From a checkpoint of a small segmentation model: activation gelu.
Rows from block 5 of a small segmentation model, named by matrix and row number. Rows with one number within an expert belong to one neuron, the router's apart. Each number is 128 + 32 x the weight over its row's rms, rounded and kept within 0 to 255. All counts start at 0.
Before each expert's rows are labels from the 100 images, of 14976, where the router gives the expert most weight on average: "top examples" is what is common among them. Only what is clearly more common there than usual is listed. The data: seven-segment displays showing three digits.
# router: router (model.blocks.5.mlp.router.weight, 32x192, trained with AdamW), inputs 0-47
# up: expert up (model.blocks.5.mlp.up, 32x48x192), inputs 0-47
# down: expert down (model.blocks.5.mlp.down, 32x192x48, transposed), outputs 0-47

# expert 20
top examples: dark on pale
router.20 [168 111 159 119 123 107 104 204 120 128 158 150 160 149 106 156  32 191 140 100  91 110 152 131 158  86 113 117 154 100 155  58 107  74  95 103 126  89 108  85 184 130 131 162 100  82 102 110]
up.0 [142  80  77 106 107  98 140 115 125 130 110  84 145 113  82 124 144  65 108 140 123 152 122 103 130 150 157 110  93 144 114 161 158 108 128 189 153 148 150 110 121  83 165 119  77 163 136 142]
down.0 [115 170 174  29 109 168  73 125 172 121  72 145 157  95 134 141 111  75  89 117 115  86 128 159  74 131 132  97 192 137 132 123 180 109 156 145 136  54 143 148 120  92 117  87 144  68 133  94]
up.1 [162 134 137 141 156 160 139 118 203 108  96  75  97 119 132  97 109 109 140 156  75 113 158 105 124 120 167 103 166 134 137 120 135 100 130 160  61 122 187 128  63 166 147 189 166 109 157 134]
down.1 [144 164 138  79 104 132 134 147 124  89  85 155 157  82 153 112 127 181 189 121 141 123 138 164 109 170 108  90  96 118 114 108  51 145  91 109 121  72 162 147 175 100 154 144 138 145 204 185]
up.2 [134  89  99  59  46 153 177 140 143 163 124 150 128 105 111 117 117  77 145 115 125 109 132 112 165  61 105 112  88  83 100 117 140 129 133 153 103 147 102 115 158 140 160 138 141 159 122  89]
down.2 [122 127 191  95 130 143  76 103 148 125 126 124  95 198  99 144 153 118 137 100 140 148 118 128 163 127 157 122 205  77  95 155 150 147 160 115 187  74 124 113 107 128 119 168 126 113 100 124]
up.3 [106 135 102 167 150 174 169 155 172  72  84 128 138 150 134  86 126  89 178 163 107  97 149 107 106  99 162 150  57  82 116 145 174 113  80 158  91 112 153 102 164 184 143 164 163 179 156 104]
down.3 [156 167 161  75 153 100 113 126 114 110 150 177 112 132 131 199 103 169 174 120 141 125 132 120 151 113 116 112 154 110 131 119 162 157 114 134 158 173 131 142 112 142 152 144 141 128 201 110]
up.4 [142  99 114 101 160 104  75  79  98 171  79 154  94 145  82 160  93 128 127 131  96 126 104 114 124 144 134 131 108  65  89 162  93 129 114 133 118 161 101 173 107 124 128 216 140 105 104  77]
down.4 [117  97  99 116 151 127 172  89  55 137 173 123 145 105 141 122 137 126 171 101  90 122 114  61 213  64 113 139  93  92 167 135 189 177 162 128 149 126 137 100 179 156 111 161 125 165 162 134]
up.5 [157 166 202  96 173  63 118 143 226 119 147 154 145 102 120 135 113 162 126  99 101 121 132 119 107 100 128 100 143  83 162 101 104 135  96  61 113  91 120 187 136 173 146 153 116  68 179 106]
down.5 [178 170 119 134 128 112 187 155 150 105 144 145 152 138 153 143 111 117 109 123 188  83 154 142 101 166  83 148 169 151 141  85 100 110  95  95  83 144 129 118 176  76 182 107 155 170 145  88]
up.6 [ 94 166 170 105  96  73 132 164 206  71 154 127 117 101  74 111 127 158  97 114 126 142 117  63  82  80 115  70 131 123 144 131  97 147 122  68 144 133 169 152 151 149 183 161 113  82 214 135]
down.6 [174 172 153 101  83 102 138 156 135 117 164 167 163  95 169 159  97 113 141 132 180  85 163 178 113 162  84 122 149 168 160  96  78 117  86 110 111 117 146 155 153 142 163 101 141 113 138 130]
up.7 [ 91 145 158 193  93  75 137 173 135 152 149 128 184 117 139 197 149 126  72 125 135  73 113 202 133 172 124 201 107 162 140 123 139 163 106 116  98 114 107 149 151 121  96 160 123  91  88 150]
down.7 [112  77 150 171 153 119 114  85 105 133 114 106 115 194 102 172 140 156 107 146 103 172 119 112 109 115 128 170 142  99  74 152 136 154 167  41 136 169 109 121 108 122 104 194 160 164 111 159]
up.8 [140 122 160  66 151 119 132 109  62 180 133 103 145 187 132 146 127 165 122 167 115  89 111 150 151 153  96 170 162 131 108 106  96 194 133  89  99 153 132 147 140 111 105 157 151  80 115 115]
down.8 [109  89 131 129  84 124  93  85 121 110 114  79  93  61 100 147 146 109  88 157 155 119 110 150 137 115 142 206 115  95 166 174  91 170 205  84 154 104 126  84 102  95 101 165 119 147  86 129]
up.9 [112  84 118 155 182  61 155  70 124 143  85  71 128 133 159 172 143 141  95 141 141 107 175 111 103 139 132 135 153 145 144 133  95 110 157 135 140 134 134 112 177  66 148 121 149 109 187 119]
down.9 [131 129 140  24 182 156 115 157 137  80 122 149 132  99 114  71 104  91 123 143 168  91 129 144 133 145  97 185 164 152  62 107 113  44 140 144 124  62 176 135 107 103 118 158 149 151  88 207]
up.10 [131 106 148  87 130 131 190 171  64 162 186 133 153 147 144 147  93 177 114 183  71  85 105 196 125 141 126 114 105 120  92  81  92 150  94  47 118 154 100 126 111 116 147 181 186 121  52 120]
down.10 [105  82 123 150 115 147 121  62 110 122 102  88  90 112  99 145 143 106 110 139 115 154  91 107 111 112 116 177 133 104 144 173 123 183 199  66 160 130  93  90  78 141  91 145 100 149 125 120]
up.11 [157 127 138 115 141 103 172 158 144 141 162 135 157 101 141 133  72 136 129  63 155  96 119  62 160 128 169 129 157  50 146 130 180 114 155 117 120 141  86  54 241 143 154 140 113  66 177 117]
down.11 [150 154 153 116 127 199 135 115 151  97 113 122 133 133 105 126 105 116  81 156 124  69 107 176  46 131  86 183 108 105  97 108  79 100 134  31 132 123 142 139 128 109 159 133 149 169 115 138]
up.12 [134  77 128 103 159 109 151  39 136 154  92 103 123 130 104 115 154  93 188 146 140 126 191 159 131 149 115 119  95 165  86 131 167 119 123 164  98 132 143 138 117 139 129 178 142 170 115  98]
down.12 [165 148 129 100 144 111 196 168  86 114 126 179 134 117 152 118  76 150 165  70 134  99 172 107 130 150 170 110 159 153 142  77 146 138  96 101 102 121 158 157 140  94 175 142 147  81 189 179]
up.13 [123 119  91 117 112 165 126 109 141 167 138 147  94 164 121  67 180 122 201 171 107 137 158 153 146 124  98 152  91 127  94 116 166 118 172 131 154  91 115 115 130 141  89 152 189 174 128 119]
down.13 [116 118  73 185 164  87 172 103 126 172 176 134 148 195 126 101 150 188 180 112 125 180 122 123 203 139 144  80  77 138 146 148 192 124 153 138 127 200 131 103 133 175 114 143 105 116 125 186]
up.14 [118 129 177 121 165 171 116 147 117 122  96 133 107 106 100  97 126 151 147 128 113 107 159 135 113 101  98 118 124 123 141 128 118 153 147 105 103  52  97 143 167 155 143 152 165 115 144 140]
down.14 [158 166 197 160 153 127 175 119 108 136 131 140 147 118 140 140  79 120 145 131 183 127 145 101 173 116 114 128 157 150 170 115 194 109 131 140 129 224 112 138 143 146 137 116 129  92 149 149]
up.15 [136  94 117 104 123 115 123 154 101 125 120  98 126 108 111 129 111 119 136 154 116  45 153  89 135 206  90 172  95 130 117 126  92 150 110  99  72 114 112 130 166  82 120 161 127 195 139 121]
down.15 [138 131 180 129 128  84 178  82  62 142  62 160  91  79  71 129  95 154 134 113 135 175 138 120 129 117 114 162 148 103 114 131 172 197 165 109 179 177 102 135  90 133 127 180 136  90 141  92]

# expert 13
top examples: dark on pale
router.13 [112 139  85  48 116 110 159  80 160 151 148 129 149 119 141  93 113 104 103 121 133 154 141 122  91 133 119  56 147 106  90  94 125 181 149 100 132 226 143 162 164 121 144 180 121 160 156 127]
up.0 [ 88  71 128  89 186 155 116 115 150 122 108 119  90 154 124  98  99 160 116 163 124 144 131 159 106 122 138 135  98 128 108 148 114 171 190 119 213 140 164 153  85 149 126  94 189  93 182 111]
down.0 [140 159 140 167 177  82 142  87 143 186 136 149 123 181 143 139  91 174 164  55 123 167 157 137 127 166 123  79 110 152 119 121 176 108 123 155 108 188  66 153 150 170 167 114 111  68 177 142]
up.1 [123  73 113 130 164  78 176 109  91 119 126 104 195 145 123 130 139 127 148 182 124 117 111 101 170 102 116 125 134 189 150 106 123 188  52 144  62 116 116 102 118 131 136  99 129 130 137 167]
down.1 [132  94 107 166 118 142 131 149 137 120 153 102 146 198 134 109 119 146 120 109 157 147 142 149  94 171 140 132 105 119  56 142  92  98 121 143 128  95 124 125 150 117 115 150 111 124  76 190]
up.2 [130 114 188  74 152 147 130  79 167 123 160 150  99  59 129 157 132 138  93 121 143 125 105  74 108 116  95  97 168 131 105  78 142 164 171 125 199 153 162 165 147 176 159 165 166 104 150 147]
down.2 [138 152 155 113 133 151  92  98 138 127  79 164 102  76 114  94 140  88  88 134 121 112 118 136  33 121  82 164 154 138 121 140 115 120 162 153  71  75 129 127 141 153 139 102 106 106 134 115]
up.3 [136 156 135 153  54 163 163 145 117 106 149 176 100 180 136 139 134 169 127 127 119 158 158 192 148 117 119 160 114  94 135 111  40 104 133 131 128  89 119 148 136 134 144 194  76 120 129 116]
down.3 [150 144 145 181 121  99 173 122  74 183 165 120 158  93 125 116 141 168 150  89 141 161 154 105 184 109 167  91  97 161 119 109 196 157 131 131 118 172 148 129 116 111 143 136 136 101 113 188]
up.4 [ 78 109  97 120  98 162 103 127 123 106 143 118 117  65 116 123 144 109 106 134 119  93 155 127 110 144 153 143  68 116 153 131 114 107 105 117  96 125 117  86 119 146 125 146  77 176  90  92]
down.4 [126 159  90 126 120 108 132 135 166 155 144 131  99  96  84 156 105 182 116 116 139 136  91 162 181 113 101 131  96 139 104 137  99 192 154 112 143 109 155 125 100 101 112  73 171 144 171 113]
up.5 [ 70 145  99 138 145  79 132 162 154  43 100 147 145 104 129 128 132 158 136 129  83 202 105 130  98  88 117 137  80  88 103 183 144 140 108 134 126 124 122 197  93 177 119  95 132  97 135 166]
down.5 [111  78 112 164 139 135 103  71 150 131 114 149  97 170  77 132 158 176 113 110 111 168  94 115 141 102 135  89 102 119 140 171 137 200 184 109 163 162  86 124 126 164 106 191  93 184 104 137]
up.6 [109 174  92 130 120 134  87 161 170  79 138 153 147 137 173  74 161 168 174 178 158 175 131 135 109 104 112 133 117  82  89 167 108 150 160 118 173 106 161 183 109 173 101 145 143 114 126 114]
down.6 [103  92 105 177 109 127 138  89 135 158 195 128 145 166 138 138 145 162 130 140 107 181 124 120 136 118 162  83  94 111 127 169 173 149 193 157 120 161  73 103 190 138  96 165  86  97  96 136]
up.7 [ 62 105 117 113 152 140 140 113 146 116  94 120 121 151 127  35 106 143 156 126 141 138  84 136  95 137 139 150 136 129 127 108  78 154 116 123 150  83 103 184 130 147 102 130 178  86 119 100]
down.7 [146 192 158  90  89 157 144 187 126  79 148 133 187 126 173 115  80 127 184 131 149 100 184 167 159 175 191 146  82 164 170  96 138  99  91 138 108  74 152 151 145 111 158 110 138  70 158 154]
up.8 [119 105 174 113 167 122 112  40 124 141 104 112 124 117  33 150 135 179 109 125  89 119 137  68 165  98 114 103 202 147  95 124 155 121 167 112 103 150 121 148 120 119 154  57  77 113 160  70]
down.8 [142 157 158  98 146 164 112 132 153  85 109 164 137 134 177 185 114 112 106 108 148 100 137 114 104 136  74  93 148 165 137 105 114  80  98 124  97 101 117 154 142 122 152 164 149 105  91 120]
up.9 [108 130 109  92 124 154  79 133 168 155 194 138 113 142  91  78 153 133 118 120 122 150 147 104 124 102 150 115 156 115  95 124 124 159 177 102 183 158 171 157 153 188 113 168 143 130 142 124]
down.9 [105 114 114 156 177 124 127 116 112 135 146  83  58 130 107 137 174 126 104 159 151 151 119  90 126  81 118 142 113  76 106 159 139 127 213 164 109 165 104 121 132 144 105 130  68 131  82 127]
up.10 [157  84 130 113 114 127 112 144  77 201 143  98  57 134  77 120 148  54  83 104 118 129  99 120 206 126 114  96 176 142 133  96  92 147 132 119 106 123 143 172 143  66 105 108 153 104 150 134]
down.10 [139  74  91 137 172 144 124 121  72 165 105 146  69 160  77 123 169 101  97 131 174 145 104  97 163  86  93 134 141  77  77 131 100 167 166 126 155  76 138 147 119 132  95 145 152 230 123 156]
up.11 [159  86 156 122  80 154 193 158 105 113 129 143 151 143 129 123 139 141 124 119  69  42 159 136  78 171  96 149  77 133 133  78 113 187 110 110  87 133  89 117 119 128 139 185 109 151 138 111]
down.11 [171 170 137 111 162 113 104 143 154 128 133 158 166 163 146 151 133 164 153 188 147 132 182 198 126 174 148 150 112 108 106 104 164 138 105  88 119  90 171 167  73 109 169 134 182 175 136 169]
up.12 [ 66  92  80 105 140 123  88  80 159 156  99 114 200 143 139 163 124 125 101 126 209 163 200 139  85 136 110 121 145 179 107  92 229 131 145 118 117 166 122  84 149 110 115 141  93 160 137 129]
down.12 [121 107  97 148 110 163 114 126 168 101 117 113  89 149 106 125 141 122 104 160 178 102 153 164  67 147 114 153 154  81 113 132  36 134 119  75 100  99 114 137 172  71 134 150  97 184 104  82]
up.13 [154  84  94 149 145 117 135 104  68 132  59  89  56 129  85 100 153 114 133 124  86  96 183 151 150 154 135 178  70 153  81 176  89  60 107 162  97 147 120 102 105  98  90 141 189 126  80 138]
down.13 [102 116 111  87 145  97 183 142 126 131 147 138 156 170 117 113 127 144 189 113  92 154  91 125 145 136 108 118 163 149 175 139 205  79 119 135 146 156  92 125 135 150 106 152 132  97 193 150]
up.14 [139 151 124 124  67 105 135 151  71 128 155 124 123 189 153 137 164 109 113 160 196  80 156 155 163 144 138 162  87 140 130 128 214  93 159 103  88 210 170  82 148  75 123 104  80 156 190 136]
down.14 [147 139 138 129 101 121 120 152 161 139 134 161 156 111 159 201 108 104 140 152 171  74 137 122  97 170 101 177 204 132 104 110  98  90 101  19 102  90 131 165 161 106 151 105 160 156 166 105]
up.15 [132  95 116 119 167 196 142 136 108 123 122 161 117 196 122 105 137 174  94 199  88  62 106 147 130 125 129 138 107 112 130  84 101 150 146 125 134 110 141 127 159 123  92 235 163 120 124 135]
down.15 [133 145 128 156 146 107 206 146 147 144 174  74 164 177 149 167 110 152 147  91 124 136 175 182 157 129 161 154 112 156 111 103 160 134 117 142 118 153 154  96 186 132 147  82 150  77 162 120]

# expert 31
top examples: the digit 0; third digit: 0; second digit: 0
router.31 [128  82  83  86 160 148 138 150 126 170 158 189 181 148  89 158 113 104 154 130 160 122 121 138 109 134 106  62 150 114  61 167 115  99 112 150 145 113  98 160 116 129 115 145 132 136  43 113]
up.0 [142  81  45 121 153 117 111  82 153 176  84 144 112 122  89 126 149  98  79 159 155 145 151 132 181 142 173 135 134 136 146 122 117 136 122 129 126 132 133  77 141 131  63 147 116 176  98 142]
down.0 [ 71  88  95  98 122 158  59 179 236 133 111 154 146 133 133 131 176 123 111 136 156 145 116 136  96 157 143 155 151 145 180 147 101 125 150 135 179 113 159 117  93 161 131 155 114 121 165 100]
up.1 [143 171 127 127 146 133  89  90 142 144 109 150 101 108 178 122  98 102 199 141  87 123 140 146 131 203 153 104 103  63 113 159 141 127 173 205 130 127  83 123 124 133 105 171 131 141  55 116]
down.1 [117 152 157 153 176 100 128 102  93 189 130 132 101 132 112 123 130 144 172 102  99 148 111  87 171 105 141  83  70 147  97 124 190  82 125 167 110 182 102 122 155 114 114 120 120 137 126 151]
up.2 [ 60 148 122 127 127 129 134 149 125 105 137  99 125 126  72 126 128 139  68 114 126 187 139  67 121 127 133 152 116 115 114 108 145 151 138 119 102 119 128 134 177 146 149 112  98 126 152 146]
down.2 [137 138  95 158 170 139 151 128 129 106 147  60 128 155 135  87 175 122 114 114 114 143 167 140 149 110 147 128  71 108 133 124 156 146  91 144 124 164 119 122 168 155 136 110 139 131  82 131]
up.3 [105 137 121 135 146 120 104 183 164 118  51 122  42 168 111 111 146  88 147 102 136 189 149 190  70 109 136 130  93  85 195 111 131  97 140  83 126  98 159 118 100  78 132 130 146 161  88 123]
down.3 [166 161 132 123 124 119 139 125 124 136 159 152 107 143 170 147 100 150 131 106 159 121 181 172 130 176 172 130 165 126 139  55 147  77  62 146 102 143 132 193 145 105 169 137 181 118 153 119]
up.4 [131 177 167 133  82 107 148 167 117 117 123 172 121 125 179 154  77 107 153 118 173 173  92 147 135 122 136 145 116 114 128 108 168  77 154 101 113  59 132 138 158 150 124 188 108  99 134  96]
down.4 [110 119 114 111 130 184 121 141 153  55 142 116 139 115 141 140 172  95 125 182 102 102  98 111  99  85 100 152 117 125 114 140 101 135 149 129  93  90 117  88  92 173 111 160  89 173  87 100]
up.5 [122 118 167  74 169 123 169 172 110 174 116 121  95 163 153 154 115 110  94 117  93 149 108 217 161 133 177  95 152 104 187 185 170 166 133 154 123 128 122 179 112  70 134  34 128  92 138 116]
down.5 [ 98 121 114 188 159  89 177  24 123 137 147  96 102 158 130 135 117 111 101 126 113 145 103 113 163 102 116 136 139 101  87 146 177 116 172 135 146 166 126 146  37 123  93 117 122 133 117 170]
up.6 [125 119 102  85  86 123 106 120 146 200  61 146 154 129 121 143 111  96 188 151 210 119 107 120 118 216 105 128 158 182 109  72 144 136 116  73 149 102  51 126  72 138  89  91 170 107  74 114]
down.6 [114 114 146  94 105 178  63  77 166 118 102 144  94  90 115  78 130  92 124 167 110  98  89 133  95 131  75 148 153 191 154 161  89 126 164  93 107  71 136  93 143 132  92  90  87 181 131 114]
up.7 [114 186 150 181 127 114 123  94 117 129  90 160 136 157 172 129 106 119 183 118 156 118 100 203 110 142 176 199 102  82 136 113 142 122 166 103 112 102 133  68 175 128  92 139 156 149  95 125]
down.7 [158 169 170  99 173 161 119 166 128 112  76 160 162 129 151 170 121 136 127 159 143 105 162 120 101 143  92 135 173 111 128 101 101  72  64 107  77  94 136 162 171 112 172 159 161 142 132  93]
up.8 [126 123 133  87  68 159 110  80  58 112 150 161 157 144 147 146  60 185  97 169 148 154 119 184 129 137 159 121 103 114  98 157 128 129 149 114 142 140 137 144 119 104  61 229 125  98 133 126]
down.8 [125  87 151 129 132 146 121 190  81 169 129 148 160 134 119 144 140 158 159 125 114 128 120 152 127 140 173 110 153 123 137 116 130 174 172 132 162 113 125  69  80 152 114 145 139 111 170  98]
up.9 [121 121 141  77  98  88 108 170 133 138 174 133 122 129  92  94 152 119  69 108  85 129 153  68 135 105 217 120 172 129 125 144 141 190 188 112 160 162 171 155 111 111  85 118  92 125 151 130]
down.9 [145 154 156 141 123 103 132 144 117 158 140 148 152 134 176 198  82 127 123  88 163 138 153 130 157 131 163 105 169  96 164 101 159 108 132 152 178 155 143 182 138  70 155 124 156  25 142 131]
up.10 [179 168 140 170 110 126 110  10  92 101 116 135 168 105 157 112  93 167 198 148 151  37 115 118 155 142 169 162  96 128  87  97 117 118 122 147  76 132  89  88 141 137 157 170  93 156 143 109]
down.10 [175 152 143 129 160 110 160 168  61 141 154 161 171 160 172 160 107 143 151  88 161 116 184 155 162 155 138  95 141 100 113  67 143  84  71 120  81 150 139 181 123 114 167 167 181 132 157 158]
up.11 [110 120 106  68  87 107 119 123 159 121 154 156  80  59 132 141  97 137  99 133  65 199 113 105 104  41 141  57 170  44 100 139 141 132 120 137 164 209 158 179 143 135  97 114 148  99 146 123]
down.11 [122 148 182  49  89 146  95  85 134  88 144 207 140  97 152  93  70 103 118 148 143  64 116 119 101 138 132 100 161 188 119 131  79 134  89 116  93  78 103 137 163 132 142 135 121 168 197  97]
up.12 [133 193 109 163  51 142 100 158 137  91 122 148 194 134 173 119 158 129 123 130 143  76 151  98  84 107 146 114 109 132 138  28 127  92  69 104 104 125 149  88 181 162 148 149  91 170 100 128]
down.12 [ 94 108 134 116 156 130 153 182 134 127 130 128 102 122  85 130 120 114 142 142 108 128  75 131 103 117 101 147 131 123 100 167 115 203 180 136 146 113  83 106   7 136  61 146 107 132 157 122]
up.13 [153 133  79 149 131 141 154 159 138 148 142 168 125 151  94 165  85 188 141 165 139 146 165  70 116 142 148  76 167  63 144 161  72 104  88 104 124  59 139  97 183 116 180 170 105 130  59 101]
down.13 [ 97  94 119 149 133 116 141 164 133 185 140 125 153 165 119 181 147 162 158 103 143 166 126 101 136 115 136 111 127  80 147 144 143  82 111 125 171 143 122 111  56 148 120 192 145  87 164 143]
up.14 [151 126 118 168 108 128 165 108 148 148 121 124  71 151 134 166 132  46  92 114 151 178 111 154 182 136 140 214 114 141 139 146 158  96 172 178 147 110 137 122 129 147 123 205 141 115 133 131]
down.14 [183 137 168  75  77 154 108 110 125 110  74 151 139  90 124 158 131 115 138 160 128  80 165 148  66  93 108 156 183  98  80 145  92 146 118  76 100  82 106 119  83 112 141 114 102 143 104  94]
up.15 [113 158 176 173 190  94 110 161 135 107 109 100 150 159 149 122 108 122 140 117 102 156 119  96 168  63 149 154 169 150 162 184 160 158 146 107 140 165 132 174 144 136  69 190 113 105 184 156]
down.15 [ 95  99  73 168 161 101 174 124  81 190 131  75 134 142 102 149 146 136 153 100 122 173  80 116 171  97 121 128  77 135 166 151 173 159 134 140 160 172  59 128 158 169  92 145 136 111 147 152]

# expert 6
top examples: dark on pale
router.6 [157 141 150 151 107 146 102 143 168 122 142 105 189 150 167 215 123  57 158  82 158 130 104 202 142 104 150  93 171 136 114  86 165 129  60  90 131 108 117 142 110 161 164  79 125  64  89 156]
up.0 [136 157 165 125 136 128  99  99 153 105 159 119  99  84 132 175 163 114 147 130 122 204 112 121 128  88 149 124 112  72 133 161 113 101 166 144 156 125 156 171 149 129 168 137 141  86 126 143]
down.0 [129 170 145  98 175 129 123 109 150 146  40 170 114  39 147 125 145 106 122 126 133 125 136 157  84 110 136 166  94 152 140 120 144 137 138 139 139  55 143 113  63 181 140 130 119 100 156  50]
up.1 [141 137  99 146 112 169 156 159 150  51 101 188  97 178 130 140  30 146 152  93 139  90  89 120 149  95 100 201 126  58 120 118  75  68 126 137 125 132  91  88 172 165 127 163 166 105  86 148]
down.1 [135 122 106 187 149 115 130 135  97 118 115 119 148 158 117  77 178  99 139 126 118 205 111  85 143 119 103  80 130  99 151 149 122 102 135 118 119 163 202 127 157 126 126  78 110 118 108 197]
up.2 [169 151 118 168 136 165 169 128 173  89  85 156 120 119 168 152  75 143 156 140 163 114 108 119 127 129  86 174 147  97 133  83 137  95  98 162 129  73 110  90 134 144 140  99 149 119 172 129]
down.2 [148 114  73 200 123 125 170 134  81 193 134  79 156 177 139  78 122 135 166 119 128 122 161 150 138 157  96 128 111 143  74 120  91 119 119 108  68 217 124 132 176 102 142 131 142 149  81  96]
up.3 [128 131 108  89  88  91 146 163 124 142 142 154 161 173 144 141 122 110  98 117 151 102  89 135 110 138  94 196  71 154 119 100 128 166  94  82 122 154 127 137 168 134 103 169  94 145 160 165]
down.3 [152 116 133 171  97  68 169 137 100 146 188 141 150 155 141 155 132 148 132 103 161 159 130 153 143 140 100  76 162 135  82 125 125 122 129 123 106 221 135 158 245  72 138  75 180 121 148 171]
up.4 [ 61  87 124 131 121 151 151 130 135 134  93  92 131 153 107 133 118 157 157 188  65  77 147 119 129 190 122 102 146 103 101 100 171 166  93  89  87 121 109  98  80 147  85 177 166 113 134 116]
down.4 [ 95  85 120 120 146 137 130 117 185 153  86 108  75  67  87  37 171 126 131 170  79 136 104  89 105 111 141 127 109 127 161 133  90 132 165 182 150 128 148 112 146 122 107  63  88 110  99 188]
up.5 [130  88 143  96 140 150 153 123 130 205 115 108 133 137  95  85 124  90 115 124 101  69 143 133  99 133 168 124  60  86  85 106 125 125 142 157 138 158 106 154  94 122 135 111 201 226 115 127]
down.5 [105 114 130 116 154 134  93 116 155  68  74  99 104 129 117 120 126 101  93 178 105 143 100  95  44 112 120 160 115 116 154 130 100  89 132 130 115 108 130 116  87 148 122 134  92 137  80 122]
up.6 [156  94  94 105  78 119 176 144 112 163 135 109  92 121  52  47 138 154 119 145  78 130 147  51 119 102 121 141 168 134 111 132 107 142 113 120 147  83 128 127 103 157 114 126 119 139 177  90]
down.6 [134 112  69 183  93 148 128 117 161 174 167 104 138 138 113 142 197 163 100 140 103 179  79 139 129 102 115 121  95 114 100 192 162 118 205  88 127 122 110 120 175 102 122  82 104 147 123 124]
up.7 [137  88 107  71 120 132 169 111 122 148  82 138  97 119 134 112 173 104 191 154 137 112 101 104 170 118 146 129 195 138 150  70 116 126 123  95 114 122 132 120 135 110 111 180 136 153 155 135]
down.7 [136 177 158  78 121 138  90 129 108 121 157 156 106 116 122 170 117 143 121 129 154 108 119  95 125 121 112 126 145 155  67 106 132 113  98 142 161  87 167 130 138  95 149 142 130 113 220 171]
up.8 [132 105 107  81 168 129  92  95 157 187 116 144 112 152  85  79 103 139 109 157 126 141  97  75 136 130 139  80 148 110  89 139  99 158 139 145 144 164 138 111 116  73  92 148 174 118 204  93]
down.8 [102 121 118  89 113 149  76 109 145  85  63 115 105  98  85 129 136 107  77 151 116 110 108 118 111  76 180 193  70 176 141 151 100 141 137 184 149  60 148 109 173 171 108 140  88 126 133 128]
up.9 [179 104  86  66  56 142  85 111 113 130 108 143  91  72 128  94 154  97 107 137 134 150 148  96 151 138  85  75 126 176 120 144 142 130 169 190 119 142 134 117 175 126 127 169 133 190 146 126]
down.9 [112  84  83 169 159 167  82 123 149 112 107 111  99 170  85  89 156 100 123 154 122 184 100  73  99 112 101 115 126 102 131 166  77 163 168 123 114 121 142 116 118 167 114 109  70 158 105 142]
up.10 [103 124 141 131 183 100 103  58 162 189 103 105  94  96 144 101 166 109 109 100 135 109 161 123 135 154 179  58 127 143 130  96 146 174 186  82 130 100 116 162 121 102 136 189  86 153 164 168]
down.10 [122 159 114  75 154 185 106 128 129  97 113 119 118  85 124 129 118 164  85 163 139 112 150 146 144 113  97 169 101 129 134 124  69  94 118 135 125  75 129 111 113 165 141 150 108 161 195 166]
up.11 [133 178 182 171 151 172  66  92 159 117 150  97 149 153 121 158 187 144  82  83 155 150 105 183 124 110 137 144 154 126 119 131 149 139 152 109 168 128 164 176  35 136 137 108  96 122 131 176]
down.11 [120 144 124  74 163 182  92  94 152 158 114 110 132  84 131  95 177  71 126 153 108  86 116 148 138 117 134 185  73 111 141 163 135 153 196 150 149  73 135 100  88 171 108 165 113 148 151  80]
up.12 [173 144 208 124 102 128 140 130 129  82 129 124  95 144 104 115 162 147 128 108 138 112 145 113 116 103  92 122 186 121 126 170  74 152 111  86 109 141 178 159 128 216 145 125 107 135 130 152]
down.12 [136 153 126  45  80 117 137 144 151 132 147  93 118  66 115  96 111  99  95 109 136  64 105 141 154 128 128 135  97 149 179 147  48 129 136 179 170  99 132 105  81 132 114  87 138 129  68 145]
up.13 [ 72 125 122 107 107 110 115  62 174 126 137 111 102 161 107 107 125 111 164  94 143 170 156 108 161  96  94 112 152 129 105 204 157 155 144  94 142 205 147 157 122 149 139  75 114 192  90 158]
down.13 [157 131 216 106  92  97 109 139 155 136  93 188 133  62 133 174 129 123 124 164 154 130 139 134  56 136  92  99 214 107 105 110 101 127 127 144 122  72 167 151  80 110 137 109 156 143 173 108]
up.14 [118 147 199 141  84 198 114 146 123 167 165 149 136 174 132 181  86 110 129  98 122 157 101 147 144 119 109 154 182 113 105 118 174  98 124  93 133 158 121 123  83 154 119  66 112  84  82  85]
down.14 [103 100 163 138 172 159  90 104 158 126  45  92  79  89  91  83 159  90  96 161  80 127 119 134 132  94 157 121 115 121 194 147  73 151 150 163 112  92 149  89 187 140 108 137 112 166 100 142]
up.15 [144 152 120  87 113 154 106 171 101 184 163 111 121 161 120  85  93  99 120 126  83  91 145  94  78  92 146  81 117  72 138 197 136 128 129 146 107 181 127 113 126  74 111 168 132 192 155 148]
down.15 [ 88  98 112 116 161 142  90  98 151 156 116  85  92 111  76  75 156 161  83 148 113  98  98  92  75 101 122 114 120  95 183 165 108 137 143 154 128 115 104  99 141 110 119 120 123 142  86  96]